Weights of a small contrastive audio-text model: encoder arch convnext, encoder moe top_k.
Rows from block 3 of the audio encoder of a small contrastive audio-text model, named by matrix and row number. Rows with one number within an expert belong to one neuron, the router's apart. Each number is 128 + 24 x the weight over its row's rms, rounded and kept within 0 to 255. All counts start at 0. Numbers have three digits each. After the name is the row's rms in percent of the matrix's.
After each expert's rows are labels from the 100 clips, of 14848, where the router gives the expert most weight on average: "strongest on" is what is common among them; "loudest band" is the band of the loudest frequency at the time of the peak. Only what is clearly more common there than usual is listed. The data: babble in 24 made-up languages, each with its own sounds, syllables and stress or tones, from a formant synthesiser. In brackets: how many of the 100.
# router: router (encoder.blocks.3.mlp.router.weight, 32x256, trained with AdamW), inputs 86-171
# up: expert up (encoder.blocks.3.mlp.up, 32x64x256), inputs 86-171
# down: expert down (encoder.blocks.3.mlp.down, 32x256x64, transposed), outputs 86-171

# expert 27
router.27 079:172125137141154146135099147164113125152114155136121113129174161099120166095138083085094127145157102163135110135146092127105121140100107110158147129129116168152104186163114101103162091090120128117145122150097111144105144078103163137185123125178155157129139113
up.3 105:140138139113153119112090138126125134156144092146104085145128103148096103103144142131175131159113147100140103110115146083176108149081108133133092163138097112124130140104127134130151149051139142099152132115114152117105125112127138111124112139166126103141162152
down.3 104:116153104156154114160144189131117147130101117145148081172148142089141117123113125109123114096115117150119125110104157108110094112119152151098104153116137142104116074140123147116132120145151093125121158143089110149155178118106138143137101127111159119112088145
up.4 107:133141086137101128149166136107106133144164109125085082073116143100089134110176159120138094162122156153156170155105122128076143118154078107143109101154113133149082121153132136150097088103113147134100121111152110129148121134132139121136142128191137119126107124
down.4 108:151078151113133115102132074157102121122152133105133102132127122133117146188137122091105159140158092125140142137146179120134125101133124134149095159149138106096147093155161151100121126127132096144146122150150146127118123152119125084156170113151119083102163151
up.5 107:094137115128123155148129142129141117133117126083105142132103118196094132137090119130137123128133151163143130140168094142174114079114146122103090120143136116137159107141123133136114108195100111142133115158133123079136144148115157104082079109153099159101123111
down.5 112:128119132167138113119138115156113128156175161134127092156114134110163166129133113130106110132145153140135148163122134128131144155106113113162189101115098153160109138101115134139169094185107145126079127099137164157131086098087120099136152109103102142135139089
strongest on: /ɔ̃/ (87); prosody: stress on first syllables (82); /x/ (55); /h/ (50)
loudest band: 250 to 500 Hz (62)

# expert 18
router.18 097:136120127109159104116106122122083153105139144127128149100121112138141125125125151158153145119103127103146123136108156139146154122137147138177155117114183124120144098159174092144144151140149141151135081116102165154127138144170098077132139136120129118151149104
up.3 123:101124147079125126112149104104112130158150141118151135135196126136142137099188124188125165147120113125116177148102099128147100130121130082120093123155148097140130145065124161126137119135168169166108101105148150132112098134133088120062140151125155115125120143
down.3 129:114160100121115135123119123106161153135129120141148132107120150107131144085136112151105108133102137057193115146107143111128132136099126163158101157074152137128104141056145118170125103172118144167136103172130110140098106157166082124098146102117142083122132119
up.4 088:097107102131122122171112112129142120077108118209143092138164090132103123144114153132144097124107144138125117123132117140095130110136101131077080133136130110151133170170138102129135144129097147120146186137132129139167128132136113137122140099075134131112135164
down.4 101:101105098128121118106124055135092118126141158103097140140164133074133166133118108176143163095114122091097145107134118118164114120113088137105144108121137145163141120127152156122132096137152094121175130132135116141105125150156121129114137157152104144192105106
up.5 089:092154127116136113150108101095104127147153146071078082108128133150132162158149152104127109111121128166128138140160101047075139137088114085149127131153111094130118132142105098123089136151079178134144151141171124117153140114103123174147128124134118152123111169
down.5 097:118139127134145107141166112117091141119156144114082130148103154090104157126118138100127108149168109094129147141154074054142132122113163143145122179135079156112136165113102132142105146123163156127186110127180115113185150117137103121136147095128113123179121158
strongest on: /ts/ (69); /z/ (61); /ɑ̃/ (47); /aʊ/ (47)
loudest band: 4000 to 8000 Hz (47)

# expert 8
router.8 097:090125133127167104135154102126156125107105120131128123148153112140151124128106092115139100143149118145161151119102104118156161080130133128156094153107101106126130136147140123124088116100129129121171134163114087165123123128100102128177114093151096149131136128
up.3 096:094128133135151086137158088136135115169157152107137120088096197105111172106104131113104115161155123182147153105143117084126159170197147179077123144162125104116130102106125110116132140086101134157142140115128096135108079137137119095121119123128105173172111125
down.3 093:119130115129105167120119119123099171122105159133109088122078109140147153106109139148111124101168151108141168137119106141126123141115154145126152132100087160107109109116120151175129068103144119126140111112151084124133122145159138120120166134129095138125138157
up.4 103:152146099144105112135138041144082147106140092106156131123086117126142142128153120180104129112108140144172140147125103209114151095137123180114142115131153122130112138165122099141117148133106113123101092089145134089134128128101151164123155098140134169113158117
down.4 099:136115174143129144136088115129138120114083089156145079148112117103122117105146151086161075161112122124128134136101124175158152136135169135153106125174142135077162159145109095098141139098147090123168140157151138110176070170137105102116152134130180157138129103
up.5 105:128108154118122098130128120129101148127154145143183104114133120161182123154120123131136179110132145172083131130132113117150127105114123079104143114132114152086101130157137127086148166138111157139137139124119139127137126143134131142171120132154129167110125144
down.5 106:127101126126146150083116092132149131127142094150088140157161142097115070114136156142176117117099124148112154129134123092123119114147163113105152162159094173156090136123150142100112105109106113116165108136155125107121123169120177142182112143138128154133120121
strongest on: /æ/ (54); /ə/ (48); /ɔ̃/ (46); /ɹ/ (44)
loudest band: 500 to 1000 Hz (44)

# expert 7
router.7 096:140163152135105147133115149122127122119128160093119133166105129170132094150133183153134116157131152145128162112153146147161119058128114105122096160151109116096159109139137090151094128146104129136107147106126124137135135142156090113116120159109091153102123150
up.3 097:132140112109133170148104153096134161148086151163120107132142116088130165153117108094153140102088163156103102096146092140143152113101081138141144151114123128107126131139155168104119168163112144123143083121124111162132175158097137140127115116160113145132158151
down.3 099:150115164112148142171113098146116187129146079139092149095107145105147171094120127130119154134123113116130128153119113165149095127119109115137127125118116117131112129087142121081157151181120124156091122095133159166155093131100146164183146120134145123112103148
up.4 087:142101119112148107123120133098162146122130111136141102125138135119160124110133142117104140152121165113104093127176130049061106140154114122112183171124129111142135142103108169155122143142168084141150132134117101115134095173120154128068151131168101148150103104
down.4 087:107140124159138085137132099136138110129103136138143060088094103128108166116141149100147137101111093162103123127162133089146111137137115134145149125143120114107057154159137120121130172129144117098118115104094134136061127152109137144126129100121120126104143136
up.5 119:129123171136172128109136157144095123186130107073149118104101130137102155151109144123121135142142110122102092170142137170132104164121098122141142109100106130101136095112114166190148132130132144104057139151100157110124149136138095156148119103150079102111106129
down.5 123:141101121153144104109128143101114121129140119130121135177148096132166099149149127101116129137138161137151157144124102108143138129164099127092144121100183134171143110156123109152165089112121121106107109087105152089109131118133087125150148133131100113093125111
strongest on: /x/ (99); prosody: stress on last syllables (74); /u/ (68); /ə/ (64)
loudest band: 1000 to 2000 Hz (67)

# expert 24
router.24 077:167146131132108104079119118141103133140099134173100112123100121139133156130158134147144141112114092161147155168124079094112151113171140104118171127131100178149153171118107131124134149114137143118097098150174154110100094164127140129090140085127153101169147156
up.3 097:143104144110121116153127105099145152131147139088095114083141085117142099132131156120123096151102164140094146101118127177138083129164134143148136144122138100147128084109124113118159131107089088149125113121112113107163061142093150109178136115141135149127139117
down.3 093:121097107100168147159137158127155124138178094101179137072149129139136112132172141100161063125161128108114112143119152105141136145187119107124117130141148161154156162147126140130153120111103134085110105144098112126136154162120086128081130138140130125145141116
up.4 095:144148100142144124139131101105188105141150109113080129161137153069180114109113167138147138111128147088162129125129090113143137138127121138067153126178164105116094164175138125140138137115159134094086125131181170167105135106128154118164178106132101118147143158
down.4 099:128119135112098098124155128159064135095148115145141129114128125143128139182179139115088131115145151157069089127126137112123108131112150142109123169166127108106132176185113094141123103083128125130108095175146131120168141134152110112127138133125153102166130118
up.5 097:126135144128136139107137114125116145114128103145107153150127131185126178119142117112139162107104118193143150135169155142122161159133120101166107129130191140097132089178155141127105134118095093106164118138129173130137210142134129151100114126121134184154139106
down.5 104:136141089150147169132138123129091131124139135147104125163100132089136086129112150120138200189134182157119128135132116169116126125161098138091114096168138123103160155168125142136111118149144123092112166119124158141156144143092109154133138076119135123159103156
strongest on: prosody: no stress (53); /ɪ/ (36)
loudest band: 4000 to 8000 Hz (30)

# expert 9
router.9 103:135137123106109142139108132147083163124104122165141162127138140159126141149122130107079114126146112155134130109143177135128122156131131152089113172171091131097142156154185136146130088166149152133163133143122089106140113111125147143136117096103110156167112092
up.3 094:170098162161120126142091157149108133096147122173171133140138139176120110163117105119182181121139115116110107120151091105164135142137177089095121115100141087169123152148145161137077121135129139098098126140112154158143160116119133094179111131177118138078151088
down.3 101:080134144123103144142124131106149097113120167144126157134114111111152108131117113093095104117143142177109145143124153096113103118073081117140119129114136155113168152109166138148087157148150122125157140131150134141151124113128169108117126155148136155138067128
up.4 103:134072182093129117070085142126185150124143127124129110117115115129162103133152128139105096116180125151091116107131132090125114129153168088151095129087128112124076135138139116148128080158148106119127079124107109144135135137167117140123125163130122119123123127
down.4 101:140125121145152126170140129099136211140153173121113140145125140135068153126177137158146112118143159169116114121149094115177124134140145114100115116101111142138129150123103157123139129131111120132132139126088134164121148104091166121136143111170163108110098164
up.5 116:084091129122111139144128111159136118092127124164166131158121132066103115169111110124131138111126106112114089172147178134116134151157145115161118127111136141107077138146146132171126082076156130132100141124124145124160150162111138131132084118123171162119101118
down.5 121:144107139132125118107121138151123159143134165122116141111144136076140160134078116127114117088096110131111126107117130137114151151173140133140112099115116105174098145167138124132152124083118136104118126099134136108127103120138127154092102120137111139125142115
strongest on: /æ/ (98); prosody: stress on last syllables (91); /b/ (70); /ɛ̃/ (64)
loudest band: 500 to 1000 Hz (82)

# expert 26
router.26 098:169127105117093107113105114164099111149091112119145156166141129127131123122121113130099112134097095175142126108133124131127136113136125120105108150156075107099121148144162134115116113080169114143154156111142100133109104181164158143143116123076093151147123108
up.3 103:083131120137150142140097124146129110154117150133160067121108144127123146102158125141124099148135090121153111071140140121135128174128130114152164083141155146075134120131172121147107119121125120120125134114050145138129182124147101109130128111125114122143103124
down.3 112:136123129072120100103151103136120109155090138129145133098115101093159098124128121130148148089113165159098099132116132176118156123121183142116126141110153140148158159096132138114149070140149135121088108126101118141113106107149133099115154125153163140154115142
up.4 095:160149126091116114132143176151109090108156116178096135113137099172099139164122096149165182181135144124135101162112101160104118161167087151138120131106128112154086128098105124139120132137136125113096125136100154141118178128130092166138139110141137105125114125
down.4 096:158099128111094140150110143085141145067113122130142115115142107126094160176131086140136124149158097115123103077127134150159116109119131157198128141099102108086159123104146121127109174113145124145115161119144149118095101170090119089097137106145129141138146110
up.5 097:173127124135106105115111168127100105098114107119077110136099114084088106175120123107097084102161169121130140134186113067144117131117121144090111118119105154129141113114151104166138088177156106105115123136115095084158072111096134112107142129129130097167145099
down.5 096:106103118121152129103111141113123138147168134113125071119120118134154145175100161143112116110105138113129140139132157108162117093093196153134123159065124147155087136114153144118111141089151124109138098125104138140134149148123161113186107103155100086128088122
strongest on: prosody: stress on first syllables (90); /aʊ/ (89); /ɑ̃/ (65); /h/ (56)
loudest band: 500 to 1000 Hz (81)

# expert 14
router.14 104:132106121121117112121102102122113154130134122138100092160128104126133134120111163180103131149136151155139101128138057099146155124117140130156155108123095087147127088075133149178117126117106105100093131124136107120153157163112118090071167136141113113152158134
up.3 088:121114148125097163147154141178146115118147098154103177111131109144113134074137132111114062135167132120150129125099132130120130177083148129105135116111129082127131144142119089149133137133101128092163160133111185100096116133103105115098130119110110117109137153
down.3 093:115141139135131123077128152150150135121140132149143142142127136137122136153110118143181099087164118139125127087140107095163137128141119117148126140132139120117153153164094130122151145128160142163120129134128115171126122133089134183124076169106173094121099120
up.4 094:122164096140120121143145106146123170104117094138127158111168105095141116131113109124188107123105090165128125163180145144114117131107161165123151109152144119115110125112114145095160129111115114133137147152106143146135098119106104162122136135120169064112139148
down.4 100:130103079133152169125163115067110118105140165133160130119098110160146162130118114120129144160172107161146135122134146084157102161137162121153109120130173114110073102129135101131128129131118110140139132113143123118148088121115129159129094136130134088128129114
up.5 110:118116088113174172148114144125172118127099125168127131131087081136107126133131117143123138129146173133142138088107102125152132153122092146137122123117108180127158157140142111117111098130154127130161118104118115088135080116138117080110113077137144146129100164
down.5 105:142110105140122128102121131162148139166105163162135110089116127118118135104146185173140193177074150126104116111114143133130141118140148132131135086112130132100121155116169103150129119112160166096148100133109087167112103137174137108136118103145138133167138139
strongest on: white noise (41); pink noise (31)
loudest band: 4000 to 8000 Hz (32)